A small image classifier, trained from scratch: 9700 steps.
Rows from block 4 of a small image classifier, named by matrix and row number. Rows with one number belong to one neuron. Each number is 128 + 24 x the weight over its row's rms, rounded and kept within 0 to 255. All counts start at 0. Numbers have three digits each.
After each neuron's rows are labels from the 100 images, of 14848, where the neuron reaches its highest value: "patch colour" is the nearest of a few named colours to the mean colour under the peak. Only what is clearly more common there than usual is listed. The data: small renderings of single solids in any pose.
# fc1: MLP up (model.blocks.4.mlp.fc1.weight, 384x128), inputs 0-63
# fc2: MLP down (model.blocks.4.mlp.fc2.weight, 128x384, transposed), outputs 0-63

fc1.346:139118153141141132119120142119130134126138150147114128116160133103156112118114118113153096117125126150146126145119117113097180136108128119116124165097133090115118128129118165155118113083194128
fc2.346:139097120103088141133147095131118117133135109126129093107081124136142146124118101183112115146133065114104118115172102124111138142127140103166108103132130163131101110118110131115164109143103161
patch colour: grey

fc1.302:119128095153125100157116153103147124132167135157118106121129142150125133143126151120178138119111118127107191140095148127125140099094120156098081139114156090140157114152121146146113136133097085
fc2.302:106127103117130145125152122151097098151128127107115120107082139130142143152149127131081131158125067111088106084133127107129111140133142130174104117131108147149134088112110133111152106136101125
patch colour: brown

fc1.191:130107126118092114107113155075140136144149168139180129092155128091133094124099116161142128112090175092170156146142128103095163182121139098103120098138120142086104155134101109154141134106159104
fc2.191:125079150104116146113155097132091091122121098163148084125156138149155164132141110151078114164158115118097091086170105113115100115178147074168128116140133142129098107133125114095152096146100154
patch colour: white; pink

fc1.366:114136066091110135141137122157138127125154126102139135111090126142094146159133150144107130135118139094099155099117162133145068141151120153138137113175133140138125136092133095134135139148086129
fc2.366:110124087102107133168179116114099141122164169119139122100119133120126121142140123100102131159151124098098126126146149091118069095149176146128120123106132143106131112139138085142144105162053147
patch colour: black

fc1.166:096133121141140138094143130165132167139092115109159125173089069129093138081129109134143158143126112151135099141126122134132146109129150134143167111135112100099119100075194145114140141124163155
fc2.166:120113112128146124127182166112105140141141144105160085126115101095140137100127094138149109156125130117119124137129114100128134160162172120121134096085089114090106047114122126119176138121114120
patch colour: white

fc1.51:177140122093126119118113102131141105085138134146119154164131121127164104156098184127112146092150137097167161125122159127073124137089126141134101132143158153150163180110113099145117166118145156
fc2.51:131110146134132129120164118144101085142099117119129102119109133118139147135114083162094140155124073111117102102156116089119125147121148098171125108123111156138121107138108127091157110130099126
patch colour: black

fc1.25:158146162100127119152122155116143116123143159159113149081165147100145108159093151099125099131106119134167152161127138129083165162090137137116125155135164141129131169164075148154094144105126111
fc2.25:137103128100107140130162097153102105132118102132118089119092117135145156143106109161092118159137050122099108082172111128109124134136142101153115115138128157146112104123121130114135121139109163
patch colour: black

fc1.380:147164163135137129123086153107148109123122152156104167114145160112150088142124166116121119125097109123165142155123158120095155134088113139122122164134141131128154172165078154152110142081178118
fc2.380:139107126097094156137149105149113097141113114130132089092101109116147143150099112147090108160125064124120119105172126116107137162135142091152122124144114156136097114120111134131143115119129146
patch colour: black

fc1.257:150122102117156130112143146112129123122179153158123123125118155106203110124147147103128106113114109117140139144109124113105131109119131136126075164052108073116165121135097117141130114122149136
fc2.257:145127139148136115123133115154129116128116104099101104129083134126142135122098123146118130127130059132123134100132099140132156148087120130149104109142114163169141116133114163100119150142120147
patch colour: brown

fc1.358:123161108155129115139088116138167125150097115117081165145114135143097119109131140137170131096114105158145146126062133144145172121073072175098114140139100110163151142119129174149103141107153105
fc2.358:111127101107110143143158114150106110150123125090127122105062105136120135123128111153098138156136072106092118095143132115125115130127147144166104103133113157131119085123115121123161104137089148
patch colour: brown

fc1.315:127139120160138114145102104136169124128123113134096149150132152150125128098120135131176103095131118173142157138076114144118170108085082174104086149099105093162154135127136160153104132113150111
fc2.315:114114111105111149137160125142114116147129118094140104106054108137119138130126106169106142158129067105094117102159131115126115137124154133169108097138125153130122094131112117108162121144090137
patch colour: brown

fc1.160:150143140151163074140116130122144112127115104131085146149129157130146132132112138112175120092118120154145137130076121152131160136074095161095067119111101105169163140141105156121083148130129094
fc2.160:118135120119132137128168129143107099146108119092120114113070112134116142134127109146091151152130068103104124094129138116130117145120155135176100107143118152147132082116106129111153111135085133
patch colour: brown

fc1.8:160127097112141127098091131110149112120127146148122142136111127140170093145119172122130148065118134095153178113105129120115123133086108112121096121149138114154158177137119122136107127108172130
fc2.8:131123139120125132121137100146114092130099110119114117114099122119136143132136101153065133135138064123104098076137112116130121132135124109154118114148105159157108096117117141108148091129118144
patch colour: black

fc1.192:101126093102133141118168138158121109155106117105153124138104102147109153146143127137082143150131139087100126084122158129141070120169160153142137108163108150119131098107161091122150147138086121
fc2.192:114133095113129138147181143101111137138162182113162125120128118094140106131128117112127137151124130089120148142134149083108091123153186146105131121073109136079128095126122091158165122128104120
patch colour: black

fc1.43:095109141100114130131129118119137131133163152136143083112141127084078141118096113117152068139133152163163120166133058173112175141112152110112132136108113137125124140119141134133096133162151158
fc2.43:133092111123110094151170128120117113121118112120143086112103107148131150115099100183131142154143095113082139098164092120106132149122161107139112085151149158131113100139148124095148113176077146
patch colour: pink; white

fc1.361:143103130106114133130111112124159121136129120134187147123145121145151141121139117188093121120127175079156135134159136100112131150150129084125129093151119165114096158149106073123162131116133136
fc2.361:129108137138111135115140142092097124125178144151158104094179137099170102150135116121084127151116146084130119120134123071118098144169169093118127117083107123074106130133103086137176101118143107
patch colour: brown; black

fc1.41:157148167111133116155123156107155114122140158149105155088161149099150104164099156104132109133096119128165152162127143133081161161088137143109128150135166134125134171167080151148102145098132107
fc2.41:131095125107108144126163102160105097139115107132121095123083120132146145146112111150089113156140046118109110083168123121107123138134149103145123118137130160151116092123124135118139117132120160
patch colour: black

fc1.91:078126098112109140100148126134133180162135148099168123136078092118088099085147096148175127138107140133137113158122112125124178110123145128125143117100094107089105084092173135157141124115159145
fc2.91:117077106135129133145163135112101138135139121120167067123098082129112165091116095149148113161144116121101132126161093123132142137169187104152145103104133138089096068107132128103173117146088137
patch colour: white

fc1.185:159140169103132125152121144114141118114140160160108150085160141100152103154092155101127104131106119136160149153134135133086162160086130137113133152141165142130138172153082155157092141104137112
fc2.185:137093122109103142130160109152112104134118105129121092114090119129145152143108107159094116152139053120106110085167117123099122144134140095150118114141125158145110104123126137118137114141115160
patch colour: black

fc1.290:141175121163130144121085105148155128143095111127075180162115150130120112103153147125151130095120083159157133138075150125135146102091067175119118153114086107154163128129118168156111135094169131
fc2.290:124137100119114144147155110145110115140122131079126115100063105127113133116118113155108138143144075116105130105145133111126122126128134140173104112124120156134126094124116127122158105141098146
patch colour: brown

fc1.108:154134157134170097149125123119138106116131126152091130149156172124169128129102134095154111101148106164145144136101103153114161124080104146117076155105129102177160135159110161125087139125149120
fc2.108:133119121123119135126162123141113100145122109106122100113071122134131143138122106170101142153122055105091122090145133126128126150114155119166104095141123166146121097118118135106145126136098135
patch colour: grey

fc1.238:118129081085107136128129129150130123133147130102142131110097126135103150166133157143104137135115146088104164090123153128141076138161135136151146114181135155129134130101126104137133135140085130
fc2.238:114124080103111127172175121111107139115169169116153123097120129110140121138130121112109130157144121095110136134147144079107077101146167142122119125097127147106126106145123086153149110159059139
patch colour: black

fc1.45:182112101124084132124101139103158154089153148150146148108129112119176099132088129140145112098100150100158173145152152090087163171113124109129132117128150119100124170116116131157154119084153121
fc2.45:141088151112101139132147093135086104108147106154141078118128122125130161143128119151103102168163106111107087112192096130118110135156153079183119121124146153134081137122108112108144084163094160
patch colour: white

fc1.244:108112066110101126170102093111143115133149139144146112103112129147093127122120136156149123088142151120125180125123101148126118115131106107111122118154131156140146135119157118127094099159121150
fc2.244:149118080100108131157158090131121090120150117138122127108124143148168139141161125134076121129151108110076143071116126093122089101147115124130097127132105136149104102142118112123153076144077136
patch colour: brown

fc1.128:113159152160149131129114128156155131158076113113081158144117108128099124108126117100144101124124084181135112148097119146133176125098105160113151151132114104144140118125133197143106140099175124
fc2.128:127098098120098134145155109137115133127116126087142101116061087120125143110113088166125128158131073111113121109163111120111132141123151117145121093110124152116107092114134116121167114145095145
patch colour: grey

fc1.343:141176095151120131133103109143157122131099106109076178160090142137125127113147138112167119091112088153144134127071144138139149114084072191106105152106083104152170105120130160153100148112141121
fc2.343:121127112130116139145152116142102121154115128080135119107057110125113136122121114141109143146137074114108126104141127107134117133122149138167103107121121157128127088117119134117153103143097130
patch colour: brown

fc1.118:111128095134101160136113100145111131142124118109138122108100115141088144119156126152113130134138126112107120096138134116155080095184112099145160129150121155126096122106157121134145087131118150
fc2.118:149133105114131154154136099110079129112163162131118137120125150104178100124153126089090126112169129113124128123128124097125064093167122126148114148093109110127136126147132097117150076161096166
patch colour: black

fc1.31:146147130157150097126093118120166105128106119135090158164136163141143108116124144130156130076125112155155156126074120144117161124079072160100084132128095098178161142154118162135101148110162104
fc2.31:123126116110110139128153124141111119143116116084141116112056109137115138129122109155099145152135063105100119097151142117126116133130150136174104101138127165137121095126116123117165117134083143
patch colour: brown

fc1.142:127166122113117102143100154092160125124151175115123149111119147115122094154092167126145144121111129104167183166095144136084153143078128162108108126132153142134170161168084121151101165124130117
fc2.142:122124138107118146133176116153104106142118115119126105103090106123127137145110123148093133170140051100104125089164136122108122143130164117163132112153130178148119109137116135125134128138098150
patch colour: black

fc1.179:113114106129107159130118104146102130140124115123138117123110116138093144120152120146105129133138127110107112091148124118159069099189113093142156122153113151129100125104151108116137095140123148
fc2.179:151129110126133161145136099113092121115145156130126135132130153105186102122155121091087132118177128116126127121130122097120061100163120119153117138096096116135134117152133094107140079166112165
patch colour: black

fc1.254:178122144111146093156136124107117113089164127168100124130151161101173117147072151101147107105140119145148166135118109145101154142088119138123076147117152121165159172147095141124088124131137129
fc2.254:130123129123121133122168125142117087143109113114117102111090122140125146151123109159095137152114054108093111088146123126129143148105146122159096105154121158161125093129116148099141133126099132
patch colour: grey

fc1.158:098119111088126140116147138156130093158118115114172123133127116147112155157143147154080127150115151080112135086132152135128085128159149118132132114167100166126128110113147076124136152132105126
fc2.158:116132109112117145143158153096107126137168178128159127104140123096146100156127119119094131155117139080126147142132159066106087136155182133104135119095115131077117110135113088163164117114111108
patch colour: black

fc1.247:112124067124090154149094102144141112144125119132125137125114118147092137124158153153123116116131128130114143099116131130134093105146089117122142148169117148150131127113153124147128102131140137
fc2.247:139146078107094150163135086125112126106162158130115146084106139127153107129159139117102113130153101116103138110131121080120089091155115146150108158110105133124122123127111115154147079154096153
patch colour: brown

fc1.144:151114114137112100129106135105144169064166140125164112125091117125152116123069112162170177106116156086139163139139112114112144148101160110140118070137173142104121148128125111119159122133103136
fc2.144:139098159099111134112149132132087090131133107175138103096157144117145147194127145112105112138124119102112107111148142118132128185143141079166142114148140125129097144099099106116136117115119101
patch colour: white

fc1.282:146188117156139150109102111134129114146089125109077173157102140124135108105152143117143129096135075145156135140093148116125144113090081168119104156103078106151174112129125149156106135094184138
fc2.282:133143112123119134158137106143119121136114129075133134103052105131107131106114117153121148134130071119120140117138124117131132132116131143165107097121119170127135098124107131125149117141102146
patch colour: brown

fc1.369:123094167160144125097124115129110163120109125114156104151116099125122131074107084145164160120134141150144085165136088143147158133135147102150143093104129104104104121111170114087131134136154160
fc2.369:134111152141152129094148179093102130143139143122158091140158126082173111115121114125132128134112136103140123133131115094125145177151168099108134098098087104097113079132109118105160138099148096
patch colour: pink

fc1.23:181122129151107083168105106092143133099142118133135163135146134123161103107087130149177149085148151136156184137127123116075166138104090140102085118123146123135137144169129130159117121113144124
fc2.23:130118134110117147130169118133092113138126116095130101101074111133130151134136112152100145161137069103096115104158134120130111135138157111185106102126127162133111095116115126107171106141087145
patch colour: pink

fc1.177:136135106120115103141125157103143132133207144177118115114145181121141122141098148123160117114089136118122180133098124123114139136090132146091063155095133105141151146157084123151117134135117103
fc2.177:123130106114134134137165112150108081147129127124116112109083137139142153131142127128089130161128069118091112092145134112117119130124147139157088119118115147147134084116101130119143104143091127
patch colour: brown

fc1.220:147123111063102101181136101124121125098160131130118133101129122109117155152071143097130090108155145145131153140138097179113131147115123142115113145128145186149135153135112103129080149182077151
fc2.220:129116124124125117147180128130096101122127119122126090124107143145143149150113126129097160179143072111089125078146120120114117129120155132151091115157149151155138106147134128109131111170073142
patch colour: black

fc1.310:122152101149077166088083125119140143123140145161108136142132142107112088116155158149147107129087125111134136119114130093119142134114107112122129153146133091114133140101136166160142102084198130
fc2.310:140106105103089138159151078136101116122136143123135097086084120132122144128111130142111118157157084112121121129171107125112109121134135118179103126116146183129100123087124124131135080173098167
patch colour: black